A small image classifier, trained from scratch: held-out accuracy 93%.
Rows from block 2, named by matrix and row number. Rows with one number belong to one channel. Each number is 128 + 24 x the weight over its row's rms, rounded and kept within 0 to 255. All counts start at 0. After the name is the row's rms in percent of the matrix's.
# convs0: first 3x3 conv, stride 2 (model.blocks.2.convs.0.weight, 80x48x3x3, standardized in use), inputs 24-35, a 3x3 kernel for each
# convs1: second 3x3 conv (model.blocks.2.convs.1.weight, 80x80x3x3, standardized in use, transposed), outputs 24-35, a 3x3 kernel for each
convs0.41 100 [124 112  96  71 108 105 122 114 131 154 155 140 161 134 132 154 129 119 147 100 107 104 123 109 128 127 108 147 175 150 142 167 158 118 123 155  93 152 167 135 158 178 157 131 168 115 156 150 138 152 149 108 110  99 168 165 138 173 152 107 150 128  99 169 145 135 124 143 119  86 120 103 159 127 126 162  78 136 134 122 132 119 105 161 128 143 121 142 113 113 112 115 128 126 136 149 125 167 129 117 130 134 122 133 136 145 155 104]
convs0.42 099 [120  82 107 124 119  74 155 148 155 142 100 113 141 143 124 136 130 128 106 114 121 117 138 137 115 127 138 135 102 115 110 125 125 140 136 106 110 179 107 153 200 152 123 143 125 101  81 200 120  83  95 194 145 140 115 154 165 134 139 158 114 127 117 191 111 133 145 124 110 117 133 166 103 150 145 112 108 135 130  89 104 105 104 210 112 146 142 121 106  94 133 112 136  92 114 138 122 100 136 140  92 106 126 146 139 119 144 153]
convs0.43 101 [102 109 123 126 158 138 116 136 135 162 188 110 162 131  89  88 130 113 161 120 134 136 164 126 159 102 134 160 138 127 154 177 128 133 130 105 122 127 118 171 138 140 154 108 111  80 141 145  85 121 129 165 124 121 113 110 132 151 128 105 125 147 138 132 132  63 154 160  96 130 113  86 110 111 135  97  97 132 105 143 139  92 146 127 167 137 105 131 117 103 179 146 114 161 147 115 148 157 101  82  70  97  97  83 100 120 102 111]
convs0.44 103 [107 106 100 104  94  96 106 137  71 121 130 130 117 114 118  91 112 116 143 158 133 153 158 150 122 136 152 182 124 113 121 129 139 120 128 117 109 119  86 145 135 109 113 128 134  75 102 132  97 136 180 113 136 143 132 113 115 112 127 111 124 187 153  87 122 113 159 142 164 103 120 174 130 133 100 125 132 102 128 123 115 142 132 127 104 117 126 112 173 143 143 120 106 139 119 107  95 107  99 135 118 113 150  91  84 134 133 149]
convs0.45 097 [149 119 140 171 130  99 134 217 156 115 108  90 130 123 136  97 144 167 135 137 143 132 142 137 107 118 115 133 129 145 109 117 109 117 120 129 133 119 110  83 112 103 112 108 153 145 108 146 102 123 100 142 183 145 139 149 151 149 121 151 165 136 106 109 131  98 163 115  96 141 155 127 103 104 124 121  66  52 167 119  73 106  98 159 144  79 120 145 177 108 122 108 149 158 127 129 115 123  96 128 155 167 128 145 166 131 145 144]
convs0.46 099 [154 115 120 172 138 114 151 153 142 167 134  78 196 169  75 186 134 114 142 145 156 113 132 131 125 106 125 157 154 123 173 107 104 160 123 105 124 131 107 127 128 112 134 118 122 139 125 124 139  85 139 140 122 132 158 162 108 128 135 108 130 133 136 182 138 112 141 130 110 129 158 134  94 122 127  88 118 108 133 103 119 115  98 132 129  93 149 160 111 137 120 131 133 138 114 137 113  97  97  79 129 152  71 117 161  91 126 173]
convs0.47 094 [136 167 105 162 162  90 149 173 157 100 125 150 139 143 131 158 154 135 117 104  99 137 110 146 117 116 138 102 149 177 141 147 106 126 136 129 125 130 134  85 134 156  88 128 154  95 137 118 148 129  87  91  91  89 135 144 164 136 108 122 150 112 135 100 105 125 140 179 129 140 123  88 134  84 128 120 130 187  97 122 145 111 150 137 125 138 129 131 103  83 137 127 132 115 138 116 135 118 158 131 121 112 110 114 121 114 136 150]
convs0.48 096 [ 78 120 122  91 104 121 185 115 153 136 128 127 179 120 129 174 124 157 147 130 156 141 129 156 133  91 131 120 141 114 133 147 118 122 145 118 124  94 107 134 126 133 160 129 127  82  79 121  91 123  81 154  86  70 111 111 126 103  85  87 160 139 135 127 134 149 142 157 164 167 136 143  98 159 180  94 113 156  74  70 109 119  86  84 126 129  74 118 128 117 144 141 111 136 147 134 137 123  98 130 135 128 128 118 114 120 122 153]
convs0.49 102 [124 121 139 108 140 143 130 128 158 127 134 136 125 102 100 109 104 131 105 146 144 145 154 119 112 101 118 134 142 141 116 165 135 121 147  83 160 102 108 113  88  93 117 125 164 149 110 116 105  87 139 117 151 175 159 151 138  88  97 123 145 140 165 124 182 165 126 163 120 131 116 119 141  78 160 101 149 133  83 130  88 165 132  79  89 111 118 111 137 153 159 105 111  94  80 124 128 150 150 128  97 109 107 100 149 126 122 128]
convs0.50 096 [127 129 128  93 118 124 168 131 146  99 135  92 127 118  83 127  74 120 132 131 150 166 160 162 176 152 147 142 118 123 130 137 114 164 150 139 120 144  99 116 141 125  99 159 109  56  96 103 106 115  95 100  92 113 112 140 129 153 150 134 104 131 108 116 134 125 151 148 142 110  94 150  96 102 100 105 139 146  93 133 116 121 108 144 115  75 118  89 108 137 107 157 144 130 157 144 116 143 179 141 155 167 152 176 172 171 176 150]
convs0.51 109 [120 143 146 131 115 166 133 101 117 107 150 155 113 106 134 145  97 125 132 117 128 112 144 128 125 106 129 122 118 112 141 136 119 115 119 132 129 124 118 124 145 144 128 118 144 161 141  69 156 157 129 124 122 133 106  77 120 147 161 141  95 113 109  94 103 147 129 117 155 154  91 138 155 127 104 116 134 122 125 155 139 112 132  89 151 143 111 155 163 116 135 150 147 138 124 110  96 153 130 122  91 122 128 120 113 116 149 107]
convs0.52 102 [103 141 118 120 123 114 126 115 102 146 137 145 115 114 117 124 115 135 153 145 120 138 128 146 151 124 150 150 114 146 116  95 127 118 111 143 138 144 147 129 128 120 102 128  99 108  81  97 123 122 123 139 114 121 114  82  52 161  89  60 128 129 109 161 182 163 123 193 147 145 149 143 122  58  82 118  94 117 142 164 139 134 140 116 135 121 129 120  95  85 153 135  81 121  97 116 111  95 115 157 166 178 153 171 158 150 143 137]
convs0.53 099 [135 103  95 127 121 105 122 142 172 127 133 107 170 164 140 126 152 122 136 139 154 116 136 150 146 117 148 128 129 134 165 135 170 123 133 131 144 178 163 170 118 151 156 109 176 120  89  84 136 128 127 136 161 132 104 145 117 121 120 137 141 142 132 115  86 125 123 116 129 102 147 158  93 107 152  72 113 103  93 130  89 156 106 118 158  97 110 139  87 145 124 122 151 119 103 130 132 111 101 114 111 118 126 121 131 125 118 114]
convs0.54 097 [127 146 113 106 133 112  84 126 136 131 178 115 100 135 104 122 174 126 134 121 138 125 134 127 130 148 147 130 146 151 125 142 130 152 163 145 145 125 153 104 117 148 134 121 139 163 171  76 150 134  87 161 107  71 119 116 111 114  77 122 102 103 128 121 121 148 120 162 131 150 167 127 161  80 132 130 136 144 112  98 156 171 108  84 154 128 100 129  82 109 128  87 111 110  89 134 124 104 151 100  97 132 110 101 133 113  96 128]
convs0.55 099 [108 132 134 119 142 145 152 131 105 153 128 114 114 113 136 145 154 141 106  78 100  87  98 131 108 102 129 136 105 138 168 171 127 151 173 145 131 152 129 121 162 136  96 122 122 149 161 137  75 187 163 130 155 168 126 104 122 101 116 116 134 138 170 107  76 135 143 100 155 104 115 145 123 190 166 103 175 188 110  90 138 121 115 157 123 129 151 104 102 140  87  79 101  94  84 104 116  92 111 115 109 110 112 136 107  89 113 135]
convs1.41 087 [135 114 129 151 108 134 159 130  93 110 113  78  96 118 123 104  93 102 104 122 121 110 125  62 139 150  93 128 113 104 120 120 121 121 120 137  81  76  93 102 104  95 132 123 155 136 153 175 126 136 173 118 124 150 128 134 104 158 114 113 129 122  96 152 137 103 141 143  94 159 123 110 136 116 106 117 162 115  95 159 154 151 166 132 167 123  80 135 154  92 111 135  98 149 119 107 164 146 122  98 104 128  90  81 122 126 142 121]
convs1.42 094 [139 137 112 142 150 138 147 173 141  82 117 110 121 125  86 148 108  91 144 158 134 181 175 139 155 186 141 113 153 120 157 142 178 166 130 102  96 120 123  95 210 141 113 113 108 135 140 148 104 117 118 117 105 113 157 152 145 175 143 102 151 109 106 145 146  99 162 152 116 140 141 145  90 117 133 141 140 115 129 138 107 164 122 149  93 161 128 118 128 120 116 121 128 112 125 125  84 118 118 113 162 115 123 112 130  77 115 156]
convs1.43 112 [129 114 116 120  88 135 119  83 109 152 148 134 100 111 126 123  72 130 124 105 156  97 132 151 107 145 155  71 106  83 114 121 110  84 103 102 122 132 108 124  85 118 151 162 133 156 128 122 125 144 115 133 134 102 101  99 136 108  90 138 146 146 134 148 151 167 155 161 152 139 122 115 157 157 142 127 124 153 157 102 144 123 109 102 150 153 133 113 167  92 155 153 128 115 117 109 134 104 123 106  61 102 143 135  83 102 162 107]
convs1.44 087 [134 121 104 146 115 153 134  96 144 131 159 148 124 169 148 117  99 137 125 100 114  89 150 145 117 109 134 120 139  86 163 137 125  80 125 128 124 109 155 150 126 173 142 177 190 134 133  95 122 118 135 131 122 132 116 152 132  97 160 147 105 153 116 131  93  84 135 116 101 164 105 107 119 129 109 118 147 100 119 131 132 167 164 150 173 110 125 128 126 108 157 170 139 163 118  96 147 126 135 165 119 117 176 125 123 170 143 128]
convs1.45 111 [116  75 125 138  40  95 116 175 110 131 106 120 123  81 138 137 139 125 136 117 100 146 149 125 130 161  93 126 135 148 141 102 129 143 134  62 129 112  98 126 146 133 124 139 114 123 115 123 111 131 117 135 105 118 149 137  99 148  93 134 137 153 176 131 141 125  94 132 125 151 164 137 132 130 109 127 148 113 130 110 115 130 143 163  75 121  86 128 126 114 145 142 109  96 133 161 149 126 169 109 136 112 151 127 128 124 117 106]
convs1.46 114 [112 118  91 169 117 133 125 113  95 154 182 160 135 106  95 149 118 114 178  86 120 114 115 132 106 101  90 118 118 140 120 164 109 128 122  97 132 117 109 111 135 136 145 189 148 135 111 115 120 127 108 121 134 123 114 117 103 117 133 128 137 139 111 123 144 147 132 156  78 117 125 111 160 149  93 137 102 118 173 132 105 147 121 110 155 191 126 163 149  77 155 134  96 133 134 136 122 128 152  92  94 107 126 130 115 116 139 129]
convs1.47 108 [144 147 132 157  59 101 130 114 163 103 130 176 116  81 110 108  96  91 134 138 124 146 128  97 125 120 135 170 141 128 155 128  94  90  70 128 154 190 117 117 110 123 120 111 150 114 124 140 130 134  89  96 139 148 118 176 128 129 121 114 127 109 164 126 121 115 116 113 116 148 136 120 161 143 119 147 171 101 129 111 136 127 153 123 142 163  99 129  90  64 107 121 109 140 135 101 122 117 105 130 123 147 124 166 116 135 143 110]
convs1.48 107 [107  90 132 134  96  52 121 157 133  90 140 140 126 125 110 101 143 102  98 161 125 133 108 128 143 140 113  99 105 164 131 109 111  98 134 133 137 127 108 106 147 129 126 128 132 103 143 165 114 116 124 104 135 113 149 106 118 121  85  77 145  67 136 136 124 140 167  94 131 135 169 164  94 121 116 114  92 106 133 137 142 121 126 144 116 129 109 135 137 133  95 118 129 119 135 138 159 152 110 139 130  91 112 142 131 114  99 107]
convs1.49 100 [137 123 111 150  78 130 131 130 120 155 168 108 123 169 169 146 154 147 101 138 169 111 136 140 104  96 129 122 125 190 161 134 125 133 122 154 102  84 120  72  87 152 123 133 158 109  91 117 117 136 123 119 118 112 151  85 135 134 153 134 117 129 168 159 137 110 125 107 129 115 114  74 171 123 118 164 140  82 113 150 138 128 148 156 133 172 124 133 107  96  97 128 130 132 117 153 107  83 101 100  99  94 111 132 117 119 128 119]
convs1.50 106 [ 98 162 152 132 199 183 125 162 152 133 132 120 112 110  95 113 112 119 128 138 105 146 156 112 124 146 117 136 136 135 108 146 129 104 135 156 132 114 112 143 139 109 148 155 161 122 132 109 123 117 115 127 109 123 126 117 112  94  87 135 101 100 110 105  92  64 106  99 102 112 169 169 121 143 135 112 167 169 115 154 164 157  96 112 110  70  93 123 105 157 164 166 181 138 106 118  93  74  61 151 134 133 140 146 111 112 118  74]
convs1.51 101 [148 156 161 139 129 132 158 117 132 125 183 157 113 143 138 118 128 129 150 156 132 108 123 145 159 144 126 168 132 115 145  96 106 115  84 138 114  91  87 126 114 120 152 104 124 123 156 133 133 144 136 108 126 151 100 146 151 126 120 115 159 125 125 116 187 125 153 143  46 170  99  87  93  73 143  89 163 116 144 156 151 155 109 109 117 103 121 130 143  88 130 143 158 139 133 130 151 120 133 170 143 122 117 127 143 143 179 162]
convs1.52 089 [137 142 136 140 170 172 134 184 166 102  84 114 132 119 102 103 100 106 105 157 127 143 130 136 111 131 102 118 106  97  88 104  90 119  89 171 146 136 116 137 181 164 135 116 102 161 173 144 149 165 192 126 150 181 159 137 164 142 138 200 153 136 173 124 125 147 115 152 161 139 159 151 135 117 115 112 195 142 119 149 137 135 135 100 134 100 145 113 146 147  99 117 139 108  80  85 103 101  82 119 139 125 102 103 148 101 113 148]
convs1.53 103 [120 113 118 135  96 110 145 169 136 126 114 119  72 101 129 102  91  89 133 108 115 131 102 111 177 148 134 110  89 134 129 122 175 151 165 147 115 131 170 102 134 124  89 133 126 167 178 195 107 126 139 125 112 137 153 139 121  98  91 152 131 112 127 145 165 118 163 120 124 121  83 115 127 113 116 123 118 125 132 127  84 123 106 126 118 136 128 117 129 128 100 114  77 108 140 114  97  98  77 132 127 101 123 147 162 106  91 115]
convs1.54 107 [141 156 115 169  59 123 157 115 109 133 113 164  94  84  99 129 103  96 130 125 168 134 128 144 123 136 146 142  91 122 166 118 135 163 117 104 127 139 106 152 118 122 116 107 138 115 122 143 129 130 146 140 116 114 128 154 153 159 133  93 133  97 152 159 148 158 118 122 135 144 156 114 146 118 129 128 136 119 147 114 134 138 134 125 146 131  79 150 159  87 118 137 121 144 142 133 115 137 139 134 133 107 132 167  85  82 125  72]
convs1.55 098 [125 123 153 158 126 119 138 102 144 152 180 137 145 120 121 124 132 133  82  87 121 118 127  94 152 131 125 107 124 106  90 155 134 157 171 116 132 120 128 108  93 130 142 168 155 113  96 123  89 128 116 115 105 121 134 130  97 141  79 106 129  71 118 126 106 152 124 138 132 131 110  99 146 158  94 124 135 146 142 152 113 138 121 118 153 112 101 152 134 115 140 108 138 147  96 115 126 131 121 119 130 114 133 113 111  65 108 115]